{
  "hop_length": 160,
  "vocab_size": 20,
  "encoder_norm_position": "pre",
  "encoder_head_dim": 32,
  "encoder_parallel_block": false,
  "encoder_num_experts": 8,
  "encoder_shared_expert": false,
  "encoder_pooling": "mean",
  "text_encoder_layers": 12,
  "text_encoder_bias": "all",
  "residual_init": "none",
  "beta2": 0.99,
  "adamw_lr_other_params": 0.0012
}
Rows from block 4 of the text encoder, named by matrix and row number. Rows with one number belong to one neuron. Each number is 500 + 40 x the weight over its row's rms, rounded and kept within 0 to 999. All counts start at 0. Numbers have three digits each. After the name is the row's rms in percent of the matrix's.
# fc1: MLP up (text_encoder.blocks.4.mlp.fc1.weight, 384x192), inputs 64-127
# fc2: MLP down (text_encoder.blocks.4.mlp.fc2.weight, 192x384, transposed), outputs 64-127
fc1.233 058:441441523472506526504549460480482537461487542566517473548477501557439534479513484498539504502480481509568569504523452498522489561457508490522513507470486493474545521461541427527470475457510508
fc1.234 131:530537496539410450503468489507425501483505449485476584461522523552433485464590528502498555493496478464591487445487536515505529502511509559602525456494443547554390560511580425571505441488502443
fc1.235 091:525509480484479495537402490473551544508518423533524505553512503484521462493456429533515463480511485454466524484515468523463529554548543454471554491540502464474562526498490566486493539492511578
fc1.236 069:489499543508486498564549492480435558553507504485550497436471501463446503491518506526533463484491512411391480588475504530475515517522490469486498436561457521507508473486578437535454439534543482
fc1.237 053:471443485476494478442508540527490597473517528497477465423544493521501488422463428557436529450450497459507485555500447461441510520516477515494449461502530513524511458555548511532460514494561441
fc1.238 082:492485462533552448580442559454431524470519545421480521472490479475424543549475565532494477453467526471505506523514459516537474571509428449531534494571523479481518532479417515471493483467491488
fc1.239 073:564435562542467496498500454448574505448451507455501504486490536512495512561498468463438528522444505517424513489433431535526463487464459482445594510546442573458533431516525400485515489473464556
fc1.240 092:564504547503471501473448498481502558509509441540539484441476439467478513454370449484443554518408485535532582451552471542477499541579539518468527565473549477507574518507555570532455473523541502
fc1.241 121:512482501523510540543520519521535495562514502520534408533447489460533482548495458564555513461365510566511485485519579548426403480463506511479502494448490556498530543548516494457530477541466557
fc1.242 055:530467503480512622460429488434503501458507504501575508487544517516461463464453488484464478517495516457517508470534490533470562548525536482539470535515488505510518406495526514547477441547524478
fc1.243 070:477505457543463538496458492435524523589572520520589493514486427438476537398567475528465540481497537544486514542449456466405541486431498530548484483499482456458532538486551511553474544565501512
fc1.244 140:484502515439513493449531487482604476525470472497467469458512468451504536461460581579522366549500563514525506466493476434477443524487447498452513530546529519506489530519458464521550435487576495
fc1.245 085:542497569472483493457448442564485441423554480489415502488526526545489445554535435505512516512505529572570443509480566457496475486513499524530526482443509545566512517537503502516546488521497536
fc1.246 071:526489545553493446476512510500393502517532501509595464440438464463452525509512485528528586516516488437471542580450397515468464541584427514479530485526441442461485533523521533493459391504499478
fc1.247 071:567490463605525526529472472460600509458496486460525473542506510560436490494499476549519557487520460465553551488521464421523526481555477472499455497511487492535432507482461482477608552509510458
fc1.248 116:497530474524495559511493519528603504499383457476521426460537508524456472508529518538532518466496449518477515448422546508536522515508491589464474521533418528573480538583475524455502508535567563
fc1.249 110:553482498484500504430459518482537524530429450501504529483537444443553508516556492548538445543473492470535467401536526506527481543518440501504484512458514558446473504516458438495419476534595472
fc1.250 075:519515457487511482538433491479466487514519519471453543491507471537516512507501440543498531411422498488530548515487530484486460517558504537489472428530412539517546522515526476463508500514514388
fc1.251 197:416530493545443532589467454517554580483503488456519504507505557551504536437557549541479454450450553469416517500566477516538504523540523541574490516504571520469464474532500474525437457508576528
fc1.252 167:500544526479465468580474517496554511507486489529525518510543510535497536463491541521447441468570483449530444455481454567481479499511549545480510496420524535540453474471511552512595501515465439
fc1.253 101:566522480473497483547507476488455531447487570486540535531477542520543490554439478513577517511453479457528577558456487527450518507547420517478482487503499504493430453551509549506484474493448501
fc1.254 111:520507515456423479484529529491479464530530502476640434500566583534555396503482482564497516540522448417476510474421511513515534537486469459523394492438483445539479470478478460534478512497449499
fc1.255 169:495502536490486504489532493486550501485502569548522429505510500554466498476467462453531517518527455438488465439580477491469468426516434546506498475553527546465533526476576481504545551444513428
fc1.256 061:470545560442512510438469490549487475508542566431509441488563464509448477485518507501484522530444570475572460489470491513477459529470472556524540433548477475501479480516568481543537489526481428
fc1.257 119:547589542465564495514429483526481468482477518530535453474450481522479496540520422409521500428576473468438487515505498537444453433522516478495495453392448437527571462517482540537477540469526455
fc1.258 135:536435485481503594502483511496537473498465548493571464562543537464544506536504497519459512465463436518537579481519518510495530503494516524554514469415491561502551473470516460482514451594550522
fc1.259 096:435519493517487497466447486544574581445500519479547461519534530463476452464497540476504498530519466537506576488429481487521484496499468532494536520461461562503524473432452508513513465529528501
fc1.260 098:491474533556494516377526575496439547576525491484532478442422468577512471546575465537526498491519517523502472489618484483475528488445520496480497502551512532508511543437476568529525442564505493
fc1.261 064:503516514516522534482507561486459464503575508462513515466447469504535522516531476515510507540463571460472515470533471471518461527437383535487439506513528470511559531486560462402527483524450544
fc1.262 077:458492499488400465440523488509483488401506497465599603500470496573481444559554557517497501478536565425545478509509499549548554488501456448565480534473569587525437514508486461494497503554577508
fc1.263 100:455464520468456468476476450489514587433483460549530413523557485459411429502506524515458520547498432482467479500507512519400474443478542536472516482590459444461477457511513506479549491509521515
fc1.264 132:412442497506500475492437599552504470544520527473514467476475484519503473514564522508470535491487513452497490562466493535392427509465579478458537476528541472503497499525516536584500506527481517
fc1.265 054:537559511554518476374500508484531541541541506447511512497534498496533520574547438583479509510480569495439495474529475506505465520394473513530562485518480473513516514532537424433540464517465465
fc1.266 087:462494441483505530553486499427482456460463530581503550467490493545443457550608477476491550458530489577539472523495492495473442507501525483522479475517417514453514472498484434494497513520495467
fc1.267 096:487473458457442499481460503506520437464513459472510523545464498480558442501564448504549532486539507528483476488581525569538577457536514521443442512485530476509543500516515523503532392561517535
fc1.268 081:474476472461515550441475495523488486463408520477525430497493481574514490563537470490486468533467463510497500536519459541604527484521490470507499501504501515522514468520498442498487554542555407
fc1.269 127:462546522481584536475458439447496499483579515470472472547423435547429489483504457538506495534509525529434462468519518444517462543502484518553520486494489466529508448478445563571457411487435528
fc1.270 066:495494546503515521443483506533471460504471457508518426498499518531481418577449492514486526473514442473569515506539543498448429532476479517488492553577471526537570513513505524499491491493570531
fc1.271 097:519497517492512563425521512522519457490483486463563503525478522574526490479497435606462532486454555485490489528530501543503513546490570543434538503499505512516566485484462566543456559470522471
fc1.272 095:502530490572404500467465537423504447520500468491489507548524539492486463583463500497502531540497519577468469441569486519488457527542503504538567464557522498407534399471541517519442413492535485
fc1.273 100:485577505524482476498527491574501462557546572522556521464568494468481442540506460579505444455484459450483524601526471534557448511472448530463541495517437548456422462468532518511481532513524468
fc1.274 074:477448514508469570469465490538538596508528536466494480531597486489485465487490477545526463464501527521490530562476552506516531505435498525505499540434519490537494494386470481504480466496565438
fc1.275 110:511498525565501498480450577477654546490476511455553463466443505493541556467534504488476548518433481490490511502457487534479491526489487522485476537553488502426532524513503490476601488486501422
fc1.276 081:483427478514552424481536517482597435594437436489468407483547505522514504494503511548451505476503551468528509456553467490504508506500525564454475487506496520479539509528515540550544497456496493
fc1.277 064:483487548488465472551467529487494547521557494527520537469506567468440546539486447527530533469581538484476520505455457496512558534442502462463519553435462489368516475444495530496456425572466463
fc1.278 063:517453542489484574522539427574539470504462501433520498504481496593415496521539474502466526526468483455520503496518496468478507524449507539477492503460478431483569460556505492486478458529514527
fc1.279 115:522498548482587488518506464488512492511567529458579523501599523502454452458573488538510530475425498454552562472442510484506536451448504463470523500503433455519538508480560486563598521476438470
fc1.280 072:527528538494506485428470518493482454480528489494533436515467497558509484512561475459593517555441490523464520499519492444567467457441568524518472478464481471442481512556442484474495439524515526
fc1.281 069:534527459545522545462508487427434439518511502448516513440520506544538646506559441536571507480416507545504513546502464475532483521516566462508454416478458493473504537508473460433442477513452459
fc1.282 133:421451496509477537552468494495514531477479512512537509505537555512425490523525437539502539468518491530411462493513470437468479537610465548513486446516538566566443477524486495481524567529543505
fc1.283 074:543486529491553445466467492510479570438559505511408516529526517442538579561488484437501426435502513509434467521495485410463434551495454489570419580441444492580454527488448511470496518527518449
fc1.284 055:445531462513538521463512539524474417479528473478458464494526471519520464459468505533535524540522553506523434449487435469425497511518451440527455502521564555459499472524485529521537507527494397
fc1.285 069:515537531445533487449508472540455575510474447575470438515446546532498454482473510538444472482422478480506559497473504571496401534502523514481423569555548548510509524483493476453477549560511542
fc1.286 065:536510550523498458487444498491491490557487547552549529458455400509497451516571535541484556471478551590515560494524407415522476532480470575500498481548556490480513503571525544466462484439473436
fc1.287 070:504451548488482500575420432498470524464528501518559406489534519558500479522479570445439467569467516528510501495473485441505461516430500552526424487477451452472533537445493490469551558543505445
fc1.288 086:474497431552536529467531483467372477504490546559568496527466488544555464481464485497466463509576462489367497495483560504482490488508518531476523488483483517475501488463535479530537443551545451
fc1.289 085:521539508480420512493484463424471469559545505526489535401575483482470449465466429479580522485462457534483468553470548500509503547546470505455480573436512541514446475478540458439559502520465519
fc1.290 068:514470518565503569493517435512514491452509564532469541512556493524463527464510441521521496549469572557547512454556472452456543553522541497492541461521473484505519497439583528474455475446504537
fc1.291 086:453422445458536460534562536506562496483518530509510541588486473521462511563479532466469529449470516492567527480508548447512567570512511466456563508500491491516466549503518487497502489556461499
fc1.292 153:523489513475459542460502506469562467582491561475479450551495549465540525520563495549443488474501475467499503511506469560511457537553560541457488533531541460501523522542547484500518438555516509
fc1.293 094:490485473494492501553523542428475507515494476521496534480521534543465501470584477506463539566589553452526494453492447444492496493496500478499506501464473555470511501518525503544468503512496440
fc1.294 156:501574465488467476552472430391508547474524492548605532506517514621484507524441486394472477465471510477468461496505504518516465531530419560533574481529522492465465519460488490463411484588552530
fc1.295 107:556534441481517595504484517581491489464522493522435466463428484604534484485468456534478465528501481516522453499495503533472579510465511531475562555477476563426515519468500547522571464453570515
fc1.296 065:470501525551456508524510463634523394453525520487545466468482398460500505474486478543530501502552493490436480557580436458526501546493471488534494483515513493502547522471459498502498442434527496
fc1.297 090:527558469419514592493467531473438491474455467440473538531468472523513524497526467481494608498521457520500500483474502474504538459537580471496509450441475501448498479543490458490459485462543515
fc1.298 120:515483542545480545498504566552538498461544510477510553487545438516444533535531551575502477523490496493491477469508451526493496444496456595565497542476507452508547543506567573543473477519470360
fc1.299 131:483457419458469502411422526541503498473449438488506471514505505458515520509485494467522538482523538515492524528502547588520486552526569524442551458551487472439482504494586473513445452473559533
fc1.300 077:574522545496624523503499539485425485568484491477557501519536556506549524475452498451490518547504508536447567563559418497524502512472537500525538477498497568534487528568534520544450450457553464
fc1.301 062:511477499516458411477536519508504487486528575493547456501455462537467465521530477529498477529501509533457445448470442482439490470459438453515447531480509495508502466524484453428444434530536501
fc1.302 066:520528456485540538439484495564496530499566553519571445482549519542518544491559473521469524557497490443523594498478519373443565512548494491489484544466476517418553527549588510448586500521454524
fc1.303 105:487532528452466422472478600517532494504559512537446393508550496427465531617499504514493545472531583488499510467503485495448532503542529543535559493505500488454512510521493492493448514496535518
fc1.304 074:485489500429452521495452559503508501551525500486519540468521432481526429535482477486478470503509466522585515495426492565523524523528454467513467467542485477497473509396579480504549459460453434
fc1.305 243:438466487530466596531462461555545617474496492500449486514500568500477474528591429542508524491454466456395488479553494472535548555511505495502513514471458530458459435455444494438438454534517509
fc1.306 095:579510553527500496470514530472466504541464566522553558543500554598531469508475443572488496474540470472569545459485520484465485494525523496456497545502550545532501509564536542464498541414495487
fc1.307 063:565507539551444557571472505456470489518512519454536493524511503548512562505549515548500479521455432519523567485444519564424537503481503486532513491497503514479512496501526568561456491501549513
fc1.308 074:471497531520484504489512507574494572478535514451465539548533513488580508541489450533464570490542498490435492479505462487479503527510440532504556504524510529497545457444457481529474485446565448
fc1.309 093:486402535454536534534454512514461460536540500519591546479504408532516581468507434568548494601517477431589487484547501502457490475476533427479478515434459457507485514508526577565479511533505494
fc1.310 066:502448519479416505466415486459552522487486531442508520510438543558467438471507471529513530506518523547481477553470458486473534501531567478489563423520502485514488597494524534525460420491466524
fc1.311 083:462510471516531491468479507518599458497460484533563470497521516464441514522561466459575493494449554537492473523492425477523546589548483491412424470472483485461448529496500531467477571424511526
fc1.312 074:461541463441483471495482476507465498528576537440495487526491482566495509492540497509538530476502505506540505463434498465485500527421503510552475539486441508452512469513469501607548549518508426
fc1.313 070:474478526423497509550453432531517502404435560456487468502567492502444523537505564498493463525522518483550562527518436524566487485511520496570447487553514473466456483543449494487564505540558540
fc1.314 121:448558487542524497440478499500542480578548609482530509457538540566426450516571560563441574550528466429491468453527480506543439468437509523489513493496485506483434520573533449416472527498493496
fc1.315 110:412476504507438468536492481529511503540476486625447464504468531519546538535530491552551494549497547518469470481503453565465478516484524557538494479473487519528461442448522462522501558568519501
fc1.316 103:532513450496523487466477500471515512480549554499510484444531489519552532493519477463458489520533431435515473513458502454499577539493420511523510488510493497463504465451543451567465529511532469
fc1.317 064:469525585535529525475469407507448481537491446492524526487511461454469458523539455456501488446461508459472481466481509596437519477531519506510462534460483472473530461487531496479464421514489550
fc1.318 093:495511539496518424460583488457502529530467537488512493497531574514504456492487489468527584487453454499545537486545474554497474499446510473480526503449510584536452549567546535455474497485471518
fc1.319 062:489450446533481390482525525492426557486503565521480514434474500526470459552463542535441536490535525474558551488473468455484551532471480516491491465527579562480557500519471449528501537494519480
fc1.320 083:459532505514502429527505464512471467521505517519477402524552535509543513503522456521532518474489516517551498525507519476455498533495525520464487485505526562592507450524496434542525496552535503
fc1.321 167:488457553531541587510471455515504580440493490459500565528493554595497511470547495552504479567446476457437506481544513425471501514542514475472492513545520474450509460501511452462497467526542502
fc1.322 062:546410513490475465422524617557450493522548477503490458491532481580478552498502506507501472538504475515519536537496495435484537505492492534470534544524520538468533424529549535505507450536471510
fc1.323 125:530468452447465534492487442546509540449485513451560530470470553527410511511508442516502511537519437474521461507472512522518540518571514556482566552496439511443492507442540588437502486552495480
fc1.324 050:488478526411463560463471536505500519525481541497499429493575472455503516483497495526548524529514550530521511457494457491458554496513579521467552405480497489522633459557527545448532515500530501
fc1.325 083:585521469539462448482462489600493522495546517470537491508578520528440564504533473499533544448482449474561500509503515453437511492490538498519524468518468473495484523525533407453480504523428510
fc1.326 072:472490503478473497514490541516542498476532491518549487441510537479467472507537557587453473523455438494476504510543506549505441503511435499504541527482430475480490451556423534529533471494562505
fc1.327 101:490547526449561514492516487525521499516491496483468549525528562476554536557462466537494540580544566470475492508541436493495524538571385472482477497478445473528478472471515440540523481492558481
fc1.328 094:527511475495493494509494479484487483462522500439504526457483513462575480533529515537504478549529491550515438481592541553472504474465536565469508457501465488445539461511533511554471477519523426
fc1.329 101:450470491482494487452516446490519503510425443515541507513499448592521508525588503548496563477485468489553430452500485442510518457518485499468501437498574545513536506454495413490561511493484578
fc2.233 095:476522499544537546463540508562473525448470427414494562518553492542563516488550510506545475501535501526528446469511524468484485518539548434496518551516499509444457479478546480428535480496537479
fc2.234 096:501405520545530494515495532583485492577510447498512441545498485433544462505482496496589457525470465565487497494553553455510459515540483479469502523526495515559505528490444567526472484440477462
fc2.235 088:433434486450477442537444477456512433508473495610531495531459551441476561538513571513429470610485481508534480504540457535436495462499466597420493494535485522562448435467461548470527536503527425
fc2.236 099:456477505488488581473470558604485587519421527485530479522535455423469473500527542506495481552458500472410473498494481477542531529462568458527488409478539503495517583478534527524468496463430522
fc2.237 102:553434464517508455528530527476467468482496503539493561508551473534509508428462488540461501471499479518562527467453508478532471567483423568578558451524467464527475516500577491476485533576525439
fc2.238 100:498419471479441481460526467442473513522508516516504511567465572450512482492558459485522508467435465521559480513506472446464463472516482535462418563532445499533639458511545423544532461548496503
fc2.239 091:470458461531561548500501467464513504486499501453458423511539516467518529481394477551490500493538530529562563529482499545537444543470470471479505463543545481555494512468527509478589466452509455
fc2.240 101:471548435473534549490566563533457485501492475533495552547524551533512482449528504542524435576483584492441504559507522579436548475564499516545453475484480496510464477551515430519481446496444605
fc2.241 097:512595520493466557464490473478548404482473490628462509478557509471527450406526548552538482586534478442542506492566467446548461467538442461538544481461506540502459458468553540517454558549560532
fc2.242 092:545498537487541507502508465499435403435541515449532531469484496499515491561555600503570550456476464493489508466501518537508443481404480485532525489519558535505517564480469507558495515510399507
fc2.243 093:487374480510514478477482582481479500480485553488459518546457526553529509488438434548571536591554487449501513453556511523470466520454549456522574459600434487499465527485471562576489545559501491
fc2.244 109:554592455495493547520566548438481442525563501507501479466557552479475525491483476454435546417461480484553489499522506496467481506510562567518491507531434509490495516537525478517510454573556487
fc2.245 103:488481460533489506495493470535442496544480525550530459554478473478454572475475588460454457454425545531491502526519524571509454476509555491465453537460405489551550485433430570449508502608511500
fc2.246 094:508471479487491546490496556519441529508469497532520540438423442526565482576393499479499513560425495462456447516485498470544505456492499493462462511477458522547475465522468459497512500449509487
fc2.247 094:398442519537492551476467501485533481507515543466521563514476434501451483520552538505496585511507486530419511558549486580509518516528519471523544468474546527444533504478457478529508465456413529
fc2.248 103:539493486492523509574428431509497534505504454539488436528515529505453481464457475520488501516455530466551544545475591480481470511475533532459465418541587478499499473452545488626416487455478501
fc2.249 099:465506464576469487537418543567493494474484527487571469486478494452496525457605479551497534440449518545457486549483599476480459511517519424480496442492479543430515585523429543460548496475508563
fc2.250 094:419556533453540463437451542417428508487492525467512497468525583558479489499503482505496519509524526506543539505480493484480492473498519510479434487457533416404559504494429503506463557528493505
fc2.251 134:462521516500465527515438482493498506522512479509450589518491569543471502571504490475494480436528443517448550524505483509460511491518514516457512539499458551406496471530449498504557508588493457
fc2.252 100:509554552476536538573450502516480486474475449511578428517574518479465460578530475541469467572489478391571511555516489479495553519489502472553555590487470519453521535492491532489479509481499510
fc2.253 096:504447529490547467503473474504490526506498492431484467490472513503514505507463458544473520484400525495456432523477508480552492502481452512440527516560449435507526494512536434437462529474502474
fc2.254 103:578443418500505539423508590529458438490508466566440442527469488553483594512505466453445487517497499500557480511543448534454503500526508544547523524497424488414524482535503512465512505558525455
fc2.255 099:420455529522532472492533473451483518534512513504536548529454580522527475487520517551555525465548486530476461510503510460577514473471532535500520505432499419499484443469562503500458518491456444
fc2.256 099:550529456550527458534365521486493489479424507466500363572580529533552537467573501497535520400542468519466492448497472513479493512469529490452443526537488487462532491449473571524521494565482466
fc2.257 101:555519449438487520493459476456463488449507490419488490468540477521467468608516510527499556496508489404546554514527486486515522523438473430490496494549517534502513512522471564472463519417489503
fc2.258 110:429528488482497482540513504460489479532509459500494539505431522495500515416552486530476515536526560500534540545464514500511530542489588534571466527446501465495547502509454520441478537503556522
fc2.259 090:511476561497476519513492425487501561533493418454496498533484555505540503542570495465438485440532590460561475499547479510483500540557571545482487557483484517461539472556420558457490520503525511
fc2.260 101:499437437452520505523496478515512581552492513585525492500497498528567499484492512489430583559543440429513490488470425414547505502530487537533552548570479517484445505568539499436535445513488494
fc2.261 096:493457491536549534536488528470489513457467556487554519464511524523433495501487499581603504553583578443519517458448497500504437487471542497539503502534519534528478532433483543455494507392459516
fc2.262 100:439455467463506494512467500464490480469451606560484464509418521514541480452530495544474536503483497475458504453495485493535509532526534589561453518497490442478499441508516477485472467554508464
fc2.263 103:469491541468542473497532534492518471450540432519479456538479459468445543457447454581524498483509506453474466484489508496526464477519500434417502487495510563439432560597519478520504543449541513
fc2.264 092:542487528525494467548502528560510513514466500534536476457540540430528517567449491557535530444488528431482516512480486487488568472467501530457506421461511484492535527499481534482564444551515542
fc2.265 094:405402520506534570534528532566504515580488526488477505495509521461542488439525484484569522568446527419519531518503464458530521504507458428489528515566432520420508528437552530525475488507533528
fc2.266 102:527499509488524558563487508390538477521463517599420466462471557543504484540475528540602556455476489457435487456513487512489528466523466500538490578491420469503484469513428444430496468526463543
fc2.267 097:636504495531517487478493487536492585488467484473526471395548450499537452515439565522405555557480521440448506517472492464482482563500495503538436426462522511448502525464472464542528522514496560
fc2.268 101:379445569536456479480503461452492493507510530529618585399522449438498436509480482541477513519458493514553507493500529492451487492544567568542541470454547493514477478471475481520527520491500467
fc2.269 093:394514485548497515468478492555526487465434455605492473550471578498524541502500550507586534539497506505482463565480555474463509513419603473399551475459545536482487512500493521519519571451517457
fc2.270 101:483498492415502491471493468455495504453527497511506561468542527515448482503498527554469527398474543471474535477536538498549465475521507453466479507492519597546470465512475439427507532562465496
fc2.271 097:516492489496490466526468519444466520437505480411420511482460466506551487485473494446488544394491511540522509519526514494514471487499522537564536516489514513535514470480503426512520477510477470
fc2.272 107:483486580464484539449457516461540524530517524512474553491439565531460448481531472486487421377497446491576539501507528528495543471492476535526483471563500480459491508470476534554528539481550551
fc2.273 099:435510546488507411505503517428546479481482464524468481513469481515498469472425532403399518512504501488583533454500569546522525510446515486428508467472463440518487488496495462486486577483460395
fc2.274 084:443574499470539527470483507512516465451532545512521410515469538512516488564475497429441484405576497472441462573520526492521535498487432521583526498529501564515522555500539519532462523444454447
fc2.275 094:478470499505512466520530436491531488517515514540599538504485509491487483536528514507444466515571504473563529446530488514496457527447436517487480464552408464505475430564494537500468477520450446
fc2.276 100:506591470488494481495563503441553542423507518500541557484540492503471514446487452478556520505439481460491495464527481463565523450436554486458382503520573476517598496500586525487516504467507476
fc2.277 092:427620579523524502532505529480528486462426552521508539548470476505526480520537485443497484558433518514598487502505537435496507485480566503499474552468450425504488571489510534490505543496582494
fc2.278 091:558504518554522522524509498530499451480493509499535470483526516446492447574532530450556485543505482527512500513406521517472527535505494484503495436476485448467511520510478455491457451498594448
fc2.279 114:537397466490508471474477428514466496522537512589493497501470505493522547509442520448538490454504589555437517436522443465472459536513493526361464558486548529514512520527453502490474511522478513
fc2.280 103:542423510487480541476451524456438511498451520471459476494444416464522476526539541471497504545532516418410495464522504481532495455512566518565568473483477508496524538498548498531483538600458485
fc2.281 110:525469388465511486494488511407505531521487473500479500469471528529505506562400512518588555424490437539500496471530420518509491457508479502480486530457451503540455507482426529420512494494488542
fc2.282 094:503483530464495436522517506521509479488489538522471497509473552495558535459469539481476513472480548424458524507531533507501583448532495518497524484494532514578460499438496550568521441386487389
fc2.283 091:504562494501511462435463523472466436484411520495559493463483463523518461524539543493510484451482471455445492457440503443467506497535445533422480406565505502463472510501579551532520493458536528
fc2.284 097:532514508499500510572477510508501476438538518510481434499501545461538486490576426465521479525438459511478520497524544503428530454519540507431451448557537462355569532478489562533487502493523524
fc2.285 103:447507587530481483576471460463505493517501462489524570486537480482482453548424468482498490548404481530508472542518440437521511495518523476533497456509450483552516518504516438484497461413429586
fc2.286 094:450414533479529438437509539479471539526479561538511588532484486483487502483497499555499466552502516485524494557512516539473461460495531529513441463467502516444465493484536522530534478560510520
fc2.287 101:506572483464468456546573505465458483537477486466482453491480523511459558467497486533476534533498502377503515481560508531510503493481446509445524507529489489522434519489537538566488502416480484
fc2.288 096:530468458456507449547506488493492492516537593520475506451467446415512538416481459482533451557440483518517482516481487393470482474475430482584506417493472503467528465501524484497435470522513440
fc2.289 101:519440481482531532530497496541575475532512554572519472534460543508511485456491498498535421450582441450568521545527492465485482483511515497565530522564510511517423465450590504452473507517525539
fc2.290 099:484470604485515412455499428498466540529419468569418441493613520481494514529497432456514511483449476544511550495469526493545500466491456533482488507467515467426467482554577513516453489530466528
fc2.291 109:555482485557509508500494548557494509551521512471546432446482524505434465522474462538554450426480440501438457481503507434527495500508508558575509465541506521495564544466467470548534543454510509
fc2.292 099:450481536489503414454466524605537547579470449449466489446534579475530425542441571487543538496499488481443528490504518424521514512525467494602477546472525479463548510478539526507465493433484499
fc2.293 103:564409464473552441496452534499503512577460555616543529519517593484474485537492532512478499517486482573469524514490456526540558481522437542511481493513512497579548495515476559514491482487494510
fc2.294 097:518549471465566564463550521516441452521499461552449371506435507514511504447518454528517514559547566477457520488474474479470515515508512448453523462462479535482491488536565485484535479528484493
fc2.295 098:454423486540489538562504488450454458501465429468391562522544544546413532447563467474451515538514545510562507484468453515508475545535537495490593548488464546497497528501471531559511514520505500
fc2.296 093:468462505500538476490480468446466540515489502450521452553405499485493508486512545544484532508481474513493464521475535523454523490461597558467489457542506512520509514525562510532498471564503491
fc2.297 104:473472461516447496499453551476574534466508548443538449529510498511542517500441484558547429541523499524413475513519508569527460548510471551455471541459541498576431466460498514491489460534483558
fc2.298 103:521596434435530428522483520516525441489453542509528546502528550437528503450551453498460549505532473561477486506514499492449521500498398498468485440502579505521487481477465539488451524454398568
fc2.299 103:455508496485554537468494471486520488524566509475475477534523573404488462521579479603430450589438550555463487463527480447489491579488470520533502519552475547587519527430488518472493448574526534
fc2.300 094:514489560486501443483458501507523509485505489518555573576532470487463452473498470525430488445523551526526480477465494541461536479482503460520543533498510550479478529493480552533516481469494419
fc2.301 104:416554522486484522503532511486551495466555545584515551473437518504435500566481482482501524413369520520525544484538520466513494537516491481528574555499477487516465491557453492518528540516535543
fc2.302 091:520417504506544538510503513470508534476456478533567501504499543459485466491563440430463460458543529570461442492499548561555445469504527528464434432460499462542545475523496472515531520521481507
fc2.303 104:411410562503496508464573441516487430504481511473473582443415536526555505531560507488505458549412453500542416580471448488462513541476428460532459519478560476466567417484449547458530486488568519
fc2.304 105:501442510477511534490511457442550525464468470467524559490535452444537495496485440543540459530463565508447549497465499472442481488514473563476455436529519565462478447516553486497466513604464501
fc2.305 123:466496566467515579457523473643519543508516454488516430536524555549482560558535507522525470458496523427469477470479433522523457497515476455440492529466531518433425516525488531549514495442524450
fc2.306 099:526540499469515518501486505431448455474480566519455463518519530498541480489554472478415438489493494470491498425496492461465493475495538534445517459528427478514491488532474408487427486524486466
fc2.307 101:573506501518519458544484504403529470527462454487481430490482513503579470557533474399604569476428512412503503487498519493451500485499502544498457483523555545566484571472524453469525522471501474
fc2.308 101:489445434568512479468462562504464487509507499524458425527490517479546474509507499562519526516452553463450539570560525466522486524525489521524495438533530553535497460512551553553518507532464573
fc2.309 090:457455487574464547550522465535532478482483470527484428463480498541459515442482484458450456489529525566511528536499434522495498521427417528427489482549490566501492539508500469459547512610566484
fc2.310 100:482475503533475535504466500506476449550506488454531427565473537527521537556413510464513502454559558548514517458456516531522466504507556472506491446470567583497514481470548599470486481482484524
fc2.311 105:545511501494460503470508527503539559511513489460501479475519507523528509494522555505463474506541559494487504504509543514496534504517418422552470619511476556429508527536444505514516530614480452
fc2.312 100:570496533521447503462567472457518476541528538533526505521570482481522523446521518497579406499501508608543455522494531508423539547507516456446553463459449518513511508500523529491463493523531497
fc2.313 098:511410509494475495491443556405527509466524504453520572480543564509472406503538476483571506498483513546587528432479496536495547507444519561454519560498473436546466495522527534457572440538543483
fc2.314 088:472480469456418569473484507499451508441451492506477447497506540447542537494497437450604480493496460516514493581404540501534519442515475508469538482493503497497503392501556471523467524464531486
fc2.315 099:460492538497492522493488486537500469530522519498499478554474492513530546558506488521503481564543476462453488498481489563486467510513482577476505523549506500494477522504524545567484465551526477
fc2.316 091:464549416429536455529533501551518491504522471501532517491476486528510476484545543508522497542489496579408496462481509463463562509498477540450478496550509463520518516539518471484546455509495498
fc2.317 115:451504457576475451556471424435468471518490510485490360509503532473479530473500531478519560482535530452477548478541527531480537518492483508494520484490536498597529458467539535492430470537497541
fc2.318 097:465476477508460604494509469640546401461469473582562513487434531487500513466498540503516501528590495468510537448531482506507466535486462471503499490552484502503447509503484484458479517572573504
fc2.319 099:472512512502490508459469537451528527531459452494549569518470509583524495521435485484425506487487540470535469509507569500503473499541477502416484521534534467497488483522490488465474467539480484
fc2.320 096:487546466519469550487568429523484521522533471443491481445500381520483498546506463512450434445492550525505560515490524518483512498484532518423472452502503477481497531523496513533537494589558572
fc2.321 121:593456462517469557579470550494544540425499521459386529485419533488526454474451518594447512448528445484504498510513474544556542513474551482498549490515478451522502476543504535496488478524492439
fc2.322 099:477501605504500508488553487580486443464487422503521413456460552483463543538491529478518475490501465466433475503568435505548536550517448440461564445502504498498522548472521447523472474523528537
fc2.323 097:542480517499535487450499530516436528460510471571458384494520506490504611495538532464472525524543452522535493519546543526545482459506512477511512522483507561479540523506573455492518512486564520
fc2.324 098:502472443493491499466418495537490519508562516436502430497476511541592415555500522500499490462458468467490498484524441561479567487539475574528491558553503497583517557527471447568533510530493468
fc2.325 103:481502428473479501454565491470561438500571475510459513505485482468461539536511514547489502533519497504503501502528453551495537501496509487533429589511507526486515541529566486503477530531520488
fc2.326 103:415470457564489573411539496567510517437420500471527437487496497446477474497520452442537475515521495431498485500468470525460494477462556454493509495482515497438564533406520526515481499509608529
fc2.327 107:510556548529437418523472460465526562517477521456468458460513469492469503495582497484497469438501396502505518511486462463457490437501519541534506499545476455472551505455463473485481517419490511
fc2.328 096:435488434533481487554469518407554497497549555529570479471504449521442495493560484504461501420469480494492513516484447450501443478470470569505436551512525557529485503456538507513482496549555494
fc2.329 090:608506488494448535498508538448499519509529514464506521471435468480438508387454545596516466550567451454475536478493497503516542486501469562537545574506544511578426575491507545498486477444515504